config.toml
model = "sound classifier"
arch = "transformer"
moe_every = 2
expert_mlp_ratio = 0.25
optimizer = "adamw"
final_lr_fraction = 0.05
warmup_steps = 210
Rows from block 3 of a small sound classifier, named by matrix and row number. Rows with one number within an expert belong to one neuron, the router's apart. Each number is 200 + 40 x the weight over its row's rms, rounded and kept within 0 to 999. All counts start at 0.
Before each expert's rows are labels from the 100 clips, of 14976, where the router gives the expert most weight on average: "responds to" is what is common among them. Only what is clearly more common there than usual is listed. The data: phrases spoken by 400 fixed synthetic voices. In brackets: how many of the 100.
# router: router (model.blocks.3.mlp.router.weight, 8x192), inputs 0-95
# gate: expert gate (model.blocks.3.mlp.gate, 8x48x192), inputs 0-95
# up: expert up (model.blocks.3.mlp.up, 8x48x192), inputs 0-95
# down: expert down (model.blocks.3.mlp.down, 8x192x48, transposed), outputs 0-95

# expert 1
responds to: deep voice (66); thin (high-pass) (47)
router.1,207,164,221,235,191,259,171,202,246,193,200,178,264,289,266,170,199,140,198,207,169,248,211,208,225,213,181,159,178,171,200,241,190,213,309,277,187,201,214,219,257,223,221,174,190,263,254,182,205,203,140,175,239,279,189,179,194,160,176,187,187,197,222,145,167,160,182,186,241,195,155,250,201,225,173,143,204,137,255,202,151,251,196,173,228,119,160,261,256,239,185,200,202,91,220,267
gate.0,218,148,263,147,257,173,201,200,265,249,205,220,170,154,230,233,100,136,149,165,167,219,150,203,173,232,171,181,241,194,219,204,242,222,149,171,188,90,172,228,173,136,187,209,233,155,138,203,200,124,222,161,189,176,147,191,157,226,241,193,111,230,206,203,173,268,191,174,111,176,157,187,180,223,155,150,121,177,287,154,201,204,235,244,120,201,207,194,232,136,188,154,229,248,163,190
up.0,246,193,213,205,245,238,156,224,216,165,152,201,114,163,269,204,141,195,187,240,237,163,206,249,181,170,252,231,252,246,187,152,199,222,182,201,170,135,203,258,108,294,209,146,216,271,222,238,182,139,203,235,219,172,197,184,196,245,182,200,194,166,201,223,225,330,166,248,173,170,114,249,242,196,199,145,146,106,178,243,240,98,191,271,206,180,101,162,187,228,195,229,154,200,164,229
down.0,236,201,80,157,159,212,162,226,228,179,161,210,221,186,184,191,256,166,227,160,232,230,246,142,244,185,219,133,158,138,192,241,135,188,167,205,145,178,235,219,188,244,161,190,216,234,199,176,202,165,179,207,152,218,208,173,235,269,265,136,222,203,234,250,191,288,178,251,179,226,174,175,194,158,207,181,160,196,273,183,185,208,201,238,199,176,97,171,109,192,215,119,223,172,244,190
gate.1,191,232,190,128,241,193,218,182,209,207,167,214,277,144,197,224,216,143,92,145,255,260,188,165,220,160,276,239,183,247,202,201,223,208,212,270,204,235,221,229,190,87,227,164,174,165,175,185,152,272,210,139,222,176,243,179,217,214,242,217,151,174,240,246,167,220,186,174,244,175,246,185,172,162,247,202,139,287,159,264,121,176,211,228,176,297,161,223,202,170,171,229,173,191,133,230
up.1,240,256,174,170,275,160,220,169,171,218,168,246,220,220,218,273,163,133,145,148,215,234,188,170,219,213,193,233,206,215,229,222,259,193,245,258,222,217,199,233,251,176,209,210,186,207,205,221,197,229,177,203,207,193,236,217,258,176,133,199,225,181,167,231,157,204,272,260,205,207,210,164,203,214,175,130,189,314,277,251,181,200,214,294,206,237,164,134,194,151,80,209,204,219,154,208
down.1,165,212,218,191,232,194,217,201,184,137,216,148,226,196,170,180,175,295,183,211,156,177,233,198,145,207,173,180,150,164,198,229,154,228,269,228,215,263,209,178,202,196,240,276,201,229,205,237,294,186,201,214,290,236,220,234,83,271,192,255,203,182,146,191,121,241,231,214,222,220,221,223,200,182,233,216,230,208,282,236,72,151,211,221,234,259,151,224,200,197,148,174,228,209,181,215

# expert 6
responds to: pink noise (56); muffled (low-pass) (54); high voice (50); white noise (34)
router.6,140,195,160,197,174,193,128,152,200,238,234,234,133,179,191,159,230,184,219,192,217,125,169,212,283,222,153,164,205,177,199,175,242,181,139,141,187,171,195,142,167,199,246,215,174,180,144,174,209,205,199,177,225,162,197,190,125,164,196,249,212,161,160,166,178,218,178,171,205,165,157,202,223,224,206,187,182,151,137,165,217,206,105,201,222,233,221,181,138,182,227,175,231,162,189,82
gate.0,258,153,241,164,249,184,200,212,159,170,177,225,164,154,149,178,162,231,218,200,198,189,154,193,174,161,235,207,213,228,266,203,220,207,225,213,255,224,163,230,201,136,130,159,227,277,231,189,128,157,227,176,128,145,209,211,170,199,153,161,144,187,174,223,223,219,182,178,132,181,189,280,184,158,197,190,204,125,174,197,284,113,246,196,117,228,177,160,273,218,221,236,108,199,182,331
up.0,264,270,182,182,222,274,215,200,157,144,217,192,223,174,213,226,274,212,179,141,104,160,147,138,157,166,242,234,166,202,211,253,162,214,208,229,240,243,180,169,233,202,154,193,177,225,265,208,214,105,183,195,251,215,134,228,220,146,311,235,134,289,211,188,197,184,200,170,167,191,183,204,174,242,306,162,179,210,221,236,120,170,252,140,265,137,202,264,263,193,254,246,226,159,300,190
down.0,227,203,227,209,210,221,307,197,269,196,166,228,185,260,221,105,179,137,226,146,194,195,197,168,210,206,134,206,212,223,194,308,129,191,218,177,186,286,180,253,188,230,186,227,143,198,233,194,201,271,178,244,206,195,153,197,153,119,225,157,188,222,235,117,228,224,215,220,185,163,123,122,233,230,238,204,226,224,162,157,173,247,183,180,162,269,238,220,192,151,142,206,194,181,215,203
gate.1,244,263,222,241,189,216,197,205,252,76,189,180,204,166,210,182,229,206,240,191,255,199,136,175,120,204,199,257,280,200,207,152,121,153,188,231,178,203,200,195,182,171,162,185,220,238,253,194,169,210,259,205,145,281,210,235,129,298,259,226,257,255,262,220,238,219,183,159,265,211,234,181,147,273,199,181,214,150,174,220,161,168,184,152,167,97,231,275,234,206,256,184,255,287,266,192
up.1,197,196,215,252,202,285,187,152,195,229,188,151,204,161,174,182,169,248,237,173,214,175,228,190,172,164,221,261,261,127,183,227,170,157,198,189,180,202,194,145,212,186,167,192,245,262,234,125,207,231,254,176,158,281,186,194,190,188,152,187,240,221,152,184,246,262,218,245,210,159,175,226,97,174,169,198,235,151,204,174,121,249,197,213,164,210,213,191,256,243,184,197,218,238,206,300
down.1,259,197,204,173,194,211,178,90,152,145,235,211,209,143,214,258,192,199,182,154,199,160,182,244,191,153,185,155,189,178,192,212,148,151,194,268,170,187,183,249,174,235,227,210,175,181,198,189,125,269,180,218,155,222,200,144,223,166,232,193,211,199,212,167,240,177,195,214,204,143,223,190,157,232,264,254,229,156,191,131,211,173,251,132,218,174,215,150,177,164,223,140,238,242,130,198

# expert 7
responds to: thin (high-pass) (64); child-like voice (58); white noise (56)
router.7,234,176,232,252,218,245,179,221,212,210,169,243,168,169,213,178,175,191,227,243,76,277,202,193,156,193,126,219,208,238,182,191,169,201,229,107,182,198,235,290,234,203,206,188,169,131,164,187,274,174,177,192,136,196,191,161,284,213,155,192,230,263,339,166,194,260,164,125,282,214,200,245,243,147,261,146,168,164,198,224,240,239,187,268,203,234,191,227,127,248,170,167,135,170,229,121
gate.0,191,266,234,257,211,249,215,200,210,120,170,144,164,216,225,201,285,167,195,136,155,134,233,180,209,236,195,185,240,168,203,249,191,220,164,207,100,212,197,203,120,157,196,161,241,171,158,157,193,175,273,167,273,214,255,176,172,109,162,145,231,243,192,185,178,196,165,231,214,158,206,201,169,148,268,309,177,165,195,175,206,142,168,245,291,158,250,103,219,205,248,159,157,203,176,216
up.0,184,236,230,268,236,262,172,223,187,165,176,158,169,208,255,224,206,165,187,160,149,197,205,186,206,233,156,184,197,199,214,269,187,220,227,199,149,231,153,213,159,183,217,211,233,177,151,172,217,147,247,188,207,218,288,170,222,89,178,149,207,196,154,182,199,205,160,272,189,130,252,226,171,118,289,258,175,189,177,179,215,157,162,271,292,204,260,148,161,190,205,121,160,185,190,217
down.0,230,181,178,229,217,246,145,204,253,188,179,188,221,153,161,153,201,274,167,239,211,150,207,219,189,144,161,188,236,217,229,177,306,158,182,160,267,269,137,240,140,215,178,265,263,153,180,196,211,214,221,264,162,156,188,203,163,167,220,204,180,186,169,206,140,195,221,175,214,178,214,256,207,202,142,122,220,171,112,211,198,146,242,174,171,134,172,166,181,220,210,227,279,167,189,241
gate.1,183,179,165,162,224,194,164,199,276,186,228,168,203,217,217,161,152,167,169,192,226,103,200,165,218,169,172,192,180,229,253,190,195,187,260,253,219,236,211,177,227,200,192,159,200,179,132,152,138,166,198,115,180,218,161,216,252,157,185,238,187,250,153,154,235,118,217,160,211,188,249,152,236,201,154,251,237,178,175,171,218,173,249,230,186,112,177,141,200,225,121,288,177,202,146,174
up.1,198,267,230,128,216,191,120,186,192,157,204,235,209,221,243,211,225,229,158,262,216,182,215,196,165,212,220,174,208,157,196,199,191,165,186,222,260,249,268,307,208,176,237,290,184,178,158,238,223,317,180,227,258,185,215,106,252,214,199,203,164,196,246,242,223,195,152,164,130,217,186,237,140,189,163,160,193,147,216,192,190,187,221,246,247,272,132,160,198,259,194,205,237,239,179,205
down.1,210,200,146,194,209,120,186,245,213,211,112,171,267,199,258,185,175,164,193,146,220,251,266,147,183,213,185,194,205,178,177,286,192,193,194,223,194,193,188,210,155,203,184,172,182,165,149,174,272,280,230,200,179,209,175,210,199,114,254,269,203,199,192,187,173,202,232,165,202,173,204,210,229,154,233,128,171,216,173,206,172,245,110,156,182,158,236,291,168,138,194,209,209,139,140,226

# expert 4
responds to: low voice (74); slow speaker (48); mains hum (38); muffled (low-pass) (31)
router.4,167,207,272,217,207,264,230,145,141,232,209,276,210,208,187,224,282,223,195,193,207,83,176,263,188,211,186,231,206,250,211,198,216,184,218,245,254,204,178,216,230,159,216,236,229,294,185,238,261,118,244,228,221,161,208,219,133,235,238,186,264,240,151,229,205,188,224,192,220,197,261,208,257,181,190,247,259,194,129,161,277,236,238,201,221,263,190,205,170,199,267,235,223,187,170,131
gate.0,179,165,179,204,218,126,140,261,149,204,198,177,181,208,195,241,112,188,230,140,104,175,159,187,203,97,170,160,158,206,171,198,176,160,229,190,175,180,156,171,160,212,202,201,175,159,174,112,149,226,155,152,167,218,175,212,237,94,155,208,90,217,204,76,204,187,236,120,204,265,210,229,259,204,204,215,253,225,189,209,175,218,210,160,164,205,223,155,198,242,164,198,197,155,214,155
up.0,185,279,233,214,161,217,256,155,233,230,207,226,189,219,187,215,237,185,173,247,300,150,262,187,175,246,164,223,210,223,252,214,260,257,152,196,233,177,205,172,223,156,180,223,263,151,181,258,195,180,210,219,210,165,206,197,197,237,230,182,227,139,156,236,221,126,208,193,198,186,149,190,202,199,220,151,122,194,193,177,228,115,169,241,220,234,104,203,215,88,192,211,148,213,187,213
down.0,208,167,217,202,254,232,164,73,257,253,170,199,178,199,203,179,307,220,230,216,201,155,225,222,119,201,189,241,215,202,215,219,156,234,211,194,177,255,166,249,256,202,235,252,104,212,158,234,184,238,243,222,227,156,230,213,234,203,201,163,198,236,277,165,137,220,204,166,289,243,237,246,218,201,146,117,156,217,190,219,185,147,238,257,208,166,234,98,220,227,167,231,154,210,275,136
gate.1,195,157,156,230,210,196,149,265,126,156,218,215,174,199,156,182,202,198,257,171,187,169,211,129,162,153,119,214,240,263,182,211,145,180,175,180,171,167,114,155,207,173,225,153,168,165,184,190,127,165,144,234,230,191,226,243,177,174,136,150,180,143,170,247,119,166,207,159,171,205,201,198,179,166,164,183,200,147,223,219,151,137,213,236,208,220,226,227,247,155,139,160,187,174,225,168
up.1,221,93,203,246,255,227,223,290,166,169,194,191,104,168,204,271,146,216,168,209,163,180,315,174,188,173,199,218,248,222,193,190,170,148,207,144,206,127,123,111,225,211,239,210,211,184,186,194,251,124,196,217,198,195,257,204,196,158,237,190,214,181,165,196,189,80,185,155,100,270,221,264,169,181,185,292,163,180,237,159,242,216,164,177,197,222,258,139,150,236,219,210,209,159,213,196
down.1,198,176,226,157,242,265,230,151,225,204,175,198,268,208,198,229,251,172,150,248,211,167,200,271,165,259,200,148,156,194,222,214,255,176,164,161,217,200,202,212,162,147,234,181,219,256,176,199,184,165,246,150,162,249,163,277,186,197,194,180,176,166,147,247,175,173,138,217,218,182,280,225,216,226,113,248,156,208,233,168,184,280,235,223,192,229,137,139,226,208,139,170,287,161,201,202

# expert 2
responds to: child-like voice (98); reverberation (69); thin (high-pass) (38)
router.2,233,187,217,165,200,161,162,214,191,200,230,148,254,202,140,206,124,192,158,161,206,292,169,229,234,213,243,208,196,167,233,207,225,216,185,130,124,208,191,187,203,200,173,172,264,190,250,171,156,275,228,184,217,179,198,200,208,228,241,183,163,127,232,235,201,234,209,249,142,254,236,221,229,214,170,194,225,251,247,165,265,196,193,259,100,244,168,254,267,190,155,200,247,204,252,160
gate.0,191,181,213,176,251,193,231,294,106,205,219,259,153,174,185,191,222,187,149,196,192,162,68,69,129,188,198,223,225,197,259,223,199,209,161,250,215,214,192,241,228,181,164,191,121,170,213,164,147,202,194,204,207,185,228,178,244,197,157,194,199,212,201,110,149,209,209,157,221,128,187,170,119,189,220,132,236,186,135,328,196,251,192,181,239,250,177,141,185,205,179,182,207,159,227,163
up.0,45,172,149,235,155,132,169,211,173,158,196,211,221,149,168,221,267,228,251,205,139,218,171,133,164,194,207,225,194,171,237,218,160,223,168,164,140,236,152,163,221,135,226,214,242,234,198,182,218,155,202,162,221,163,189,274,212,191,296,205,159,259,205,202,242,184,237,201,137,157,201,170,161,204,273,143,202,204,144,178,207,178,233,177,263,184,151,279,145,185,288,273,237,171,169,232
down.0,217,161,213,133,252,164,223,193,178,160,212,137,170,205,153,166,205,162,230,124,171,170,265,135,188,187,232,113,232,180,252,236,256,235,234,187,211,174,218,188,164,189,288,199,212,186,216,206,185,183,194,134,266,147,228,189,226,177,200,198,153,307,83,232,180,135,197,185,242,174,243,231,221,225,191,196,164,186,157,237,205,210,174,258,262,229,214,193,201,181,230,212,238,142,158,249
gate.1,258,183,176,226,263,216,180,149,174,242,241,174,234,209,175,267,191,179,118,140,207,241,155,246,254,207,181,200,212,158,176,212,217,190,248,245,216,183,242,233,194,278,181,210,182,224,233,231,187,252,193,201,255,258,211,174,226,251,140,196,249,230,269,198,246,150,205,248,221,193,292,174,200,133,98,227,164,285,231,170,268,190,221,233,191,233,174,138,182,252,112,186,138,153,228,219
up.1,276,150,158,236,188,247,161,205,142,199,267,207,184,193,199,252,299,276,186,166,206,225,158,179,217,246,225,220,165,213,162,145,212,240,188,214,204,172,200,250,168,288,136,159,243,215,189,214,199,225,174,182,249,220,248,165,239,248,229,208,274,216,309,180,200,162,184,180,209,211,196,177,272,206,256,203,185,165,178,196,236,197,159,263,203,212,219,231,183,306,218,164,142,210,272,154
down.1,210,233,166,259,223,224,251,208,225,194,163,249,58,227,247,205,216,200,195,207,181,288,179,127,188,206,243,215,182,250,133,155,194,186,204,213,227,185,234,292,166,236,187,149,255,223,229,249,210,178,219,167,312,213,211,188,236,172,181,146,159,169,186,195,276,225,242,112,178,261,212,256,182,258,285,190,256,154,189,193,197,173,261,253,168,238,219,141,196,241,197,224,130,215,257,200

# expert 0
responds to: child-like voice (55); rumble (42); pink noise (37); clipping (27)
router.0,228,155,164,197,193,255,235,192,271,136,177,215,197,196,245,232,234,192,243,239,194,111,231,153,237,211,208,240,212,178,211,149,188,245,201,209,114,178,170,156,275,240,279,191,140,209,221,280,159,176,159,260,212,153,220,221,223,209,188,226,266,248,129,143,163,224,173,150,170,151,190,196,263,239,184,107,224,170,178,184,108,180,219,277,200,158,279,139,252,252,200,134,252,161,219,190
gate.0,142,268,160,149,175,200,288,250,217,217,265,211,153,213,212,208,173,235,201,225,209,185,204,202,177,213,223,249,233,226,196,220,252,260,232,250,173,151,150,183,177,192,271,222,114,202,242,217,193,188,209,238,228,192,282,238,176,230,106,276,308,205,272,234,161,224,240,156,249,248,228,171,242,226,173,231,259,300,240,161,151,234,256,240,170,195,169,166,129,146,288,186,158,141,152,222
up.0,208,166,216,247,167,258,121,166,232,158,115,181,251,217,187,251,208,162,185,210,229,214,180,202,217,164,178,183,212,147,171,211,113,109,166,85,199,262,178,211,183,255,160,218,271,173,180,179,266,235,204,145,189,152,181,232,226,166,300,180,111,182,120,157,206,182,186,221,174,200,182,193,153,194,217,172,179,120,131,212,221,151,171,181,240,197,258,273,195,195,80,202,193,290,220,144
down.0,223,269,199,199,228,198,176,165,162,172,153,257,170,143,259,217,266,263,160,181,187,230,272,161,177,159,213,183,255,110,203,255,230,197,128,166,215,184,265,257,203,244,208,171,152,161,260,200,148,238,168,227,202,213,198,200,189,169,208,196,176,166,209,161,221,183,277,174,163,224,254,210,207,218,232,305,229,232,221,208,183,205,214,176,160,174,249,185,204,179,208,175,201,178,172,236
gate.1,251,142,136,232,214,187,264,213,232,109,203,149,202,207,173,199,256,217,218,173,184,189,240,300,290,186,173,177,213,150,164,228,152,176,212,135,212,162,139,222,158,173,239,198,134,178,191,177,179,140,191,174,174,216,166,209,213,179,154,160,122,191,207,119,214,163,216,142,184,198,169,254,233,157,193,173,138,134,171,197,203,166,196,145,187,197,167,179,175,179,258,270,181,176,145,313
up.1,273,191,203,228,192,291,227,259,186,153,221,220,192,205,258,203,163,185,215,211,80,185,213,204,218,184,159,216,171,237,201,169,172,141,218,233,179,147,240,209,240,176,228,186,255,303,242,176,237,247,174,203,205,242,172,145,288,183,96,189,326,275,221,100,200,205,237,129,214,258,204,266,191,190,133,152,173,112,246,177,171,103,188,172,285,115,201,148,177,185,228,237,240,240,215,154
down.1,134,235,148,170,234,228,189,215,243,261,182,258,226,193,145,195,213,195,213,177,273,202,158,249,98,257,229,268,230,165,224,188,245,205,191,246,191,187,189,194,193,142,184,191,199,207,158,148,192,244,255,189,243,216,203,239,169,210,216,166,196,119,161,127,215,232,250,273,295,192,237,207,100,216,180,161,205,243,170,195,232,226,200,202,294,225,192,219,196,164,141,199,94,163,224,160

# expert 5
responds to: child-like voice (99); /i/ (87); /tʃ/ (43); /ʃ/ (39)
router.5,188,182,192,278,184,125,198,224,172,170,132,231,233,185,172,211,228,187,279,189,147,135,237,183,181,199,203,169,158,199,127,205,169,243,175,261,212,190,182,202,185,180,172,167,270,171,189,138,197,204,194,169,201,187,200,228,294,232,204,191,220,204,151,206,242,143,224,198,194,269,211,174,108,199,223,220,205,143,256,266,159,182,179,208,231,109,199,215,173,217,223,205,162,278,202,333
gate.0,182,216,179,204,281,227,301,203,201,213,165,188,240,179,199,204,221,283,270,204,207,137,202,219,189,163,168,192,173,162,178,188,155,213,177,230,147,179,192,222,142,162,246,204,230,194,196,149,204,185,203,156,298,222,147,175,224,212,220,184,174,236,229,138,204,168,149,137,231,244,182,216,217,171,240,160,236,225,187,273,100,250,292,176,236,210,123,232,220,210,221,208,192,229,215,214
up.0,252,229,172,169,197,234,228,113,178,245,184,163,214,142,189,201,274,159,175,140,183,216,197,221,184,201,205,144,65,226,198,231,251,240,193,171,238,209,178,213,236,186,254,177,237,236,186,120,187,229,180,160,268,180,267,151,186,146,201,179,197,225,224,234,209,248,183,208,259,195,200,199,206,194,266,234,200,141,159,179,192,151,265,151,290,226,184,225,223,190,237,225,169,210,162,196
down.0,250,178,221,165,155,230,221,161,205,218,229,208,170,229,223,270,181,187,203,214,193,222,262,182,206,260,251,231,243,171,249,222,211,195,195,252,190,278,243,240,212,272,263,181,249,242,154,199,204,170,231,246,132,249,148,207,285,207,151,222,249,180,249,184,295,184,187,208,163,166,182,187,215,197,146,133,221,151,189,226,190,238,217,161,239,235,200,206,169,153,197,235,113,178,243,245
gate.1,163,210,167,225,211,213,184,167,254,176,307,168,212,189,221,148,246,225,246,233,242,181,196,156,156,197,206,173,219,275,212,235,222,205,156,206,230,188,201,222,155,216,216,186,242,198,200,269,186,205,192,267,246,250,249,140,194,188,245,245,137,230,183,146,200,171,237,63,245,236,215,147,186,162,238,233,229,159,147,158,131,207,201,246,238,89,248,141,213,193,162,184,184,231,214,190
up.1,180,179,226,210,161,212,204,205,241,227,87,213,251,250,160,247,203,157,208,196,208,199,202,228,206,181,225,231,211,191,181,211,188,176,262,192,192,262,242,186,278,187,239,176,154,203,226,131,193,186,178,153,157,232,112,238,206,177,160,205,264,163,252,233,212,191,262,313,185,218,258,237,230,243,157,204,162,206,226,299,194,196,184,131,159,286,99,240,191,185,186,236,210,192,228,198
down.1,269,184,182,192,183,139,260,215,207,229,222,132,212,259,258,206,165,275,247,228,179,200,191,173,233,166,219,226,257,231,138,204,223,195,194,189,180,169,162,142,165,203,187,221,120,158,203,221,191,139,225,179,192,228,136,207,161,187,223,261,154,204,185,180,210,220,234,175,264,162,157,204,146,203,184,264,198,203,270,162,190,240,153,228,161,164,232,233,206,188,162,262,166,159,258,107

# expert 3
responds to: reverberation (82); high voice (77); /ɝ/ (73)
router.3,211,268,202,163,263,162,236,231,228,150,187,177,246,203,162,183,147,178,112,162,258,229,190,215,129,164,265,212,196,191,298,245,177,182,139,216,225,292,244,175,135,155,207,218,190,130,246,187,145,250,162,187,107,208,191,170,141,213,193,219,160,184,207,201,247,152,223,235,221,142,164,121,203,233,192,193,162,311,195,229,137,159,244,146,157,110,250,175,184,128,196,219,198,227,184,158
gate.0,190,215,189,238,160,242,265,193,200,199,237,229,144,304,198,210,242,220,215,167,179,194,167,161,171,213,200,210,141,198,157,186,136,217,241,196,144,202,202,185,300,212,164,183,238,230,272,174,236,150,182,196,161,228,117,238,118,226,106,244,251,274,164,261,242,239,206,193,204,212,166,249,223,176,213,165,251,135,278,254,143,125,160,161,230,224,160,218,187,203,261,219,166,281,179,224
up.0,201,215,175,219,200,125,136,208,225,190,156,165,210,159,174,223,220,179,169,165,238,189,234,197,205,205,236,226,194,127,184,218,236,134,141,132,221,202,238,235,182,195,127,231,226,202,175,179,212,211,294,144,211,147,158,175,198,151,240,182,95,144,191,187,236,143,164,268,196,170,130,163,134,182,197,149,163,133,133,168,189,154,241,155,271,248,133,176,187,224,113,263,187,89,172,258
down.0,297,129,207,240,177,184,225,174,221,151,172,141,158,257,235,200,206,156,239,197,189,231,168,205,196,194,204,166,218,253,208,163,156,197,170,255,197,242,258,181,108,160,153,211,194,192,227,157,236,166,239,185,113,177,253,237,272,200,252,191,185,240,154,136,147,209,183,127,258,173,226,241,175,144,189,167,166,232,212,248,202,278,159,196,183,227,186,199,206,248,211,172,229,181,194,158
gate.1,188,237,198,250,298,213,215,246,232,190,211,252,268,217,121,163,105,152,209,213,227,232,230,236,202,210,243,270,174,274,196,221,224,189,276,273,217,292,203,245,219,213,206,199,239,263,228,97,226,242,201,115,94,255,276,182,153,193,183,182,144,139,210,229,257,231,255,250,198,202,162,257,226,187,164,174,204,162,230,262,197,174,280,213,232,160,105,168,190,178,154,275,180,272,280,277
up.1,181,212,243,225,272,205,218,244,190,256,219,243,229,257,149,166,135,146,182,190,228,252,220,224,165,233,232,232,215,274,221,233,272,120,241,272,190,243,210,215,221,230,228,151,282,220,209,113,225,214,205,119,188,216,264,219,205,140,185,215,135,112,218,237,242,279,225,247,207,230,151,254,215,182,147,212,170,183,205,232,246,127,263,194,195,178,162,168,181,202,161,320,192,225,279,289
down.1,200,213,239,238,98,119,199,224,224,195,165,197,308,245,180,251,154,194,232,207,218,151,206,265,195,134,183,188,203,223,178,268,230,238,199,221,237,195,176,217,220,195,262,209,185,229,249,228,137,174,147,202,179,281,154,219,210,249,254,254,154,141,216,211,221,194,214,237,226,230,193,190,237,211,214,252,209,234,225,194,261,159,170,196,168,230,247,216,238,241,278,221,144,198,146,198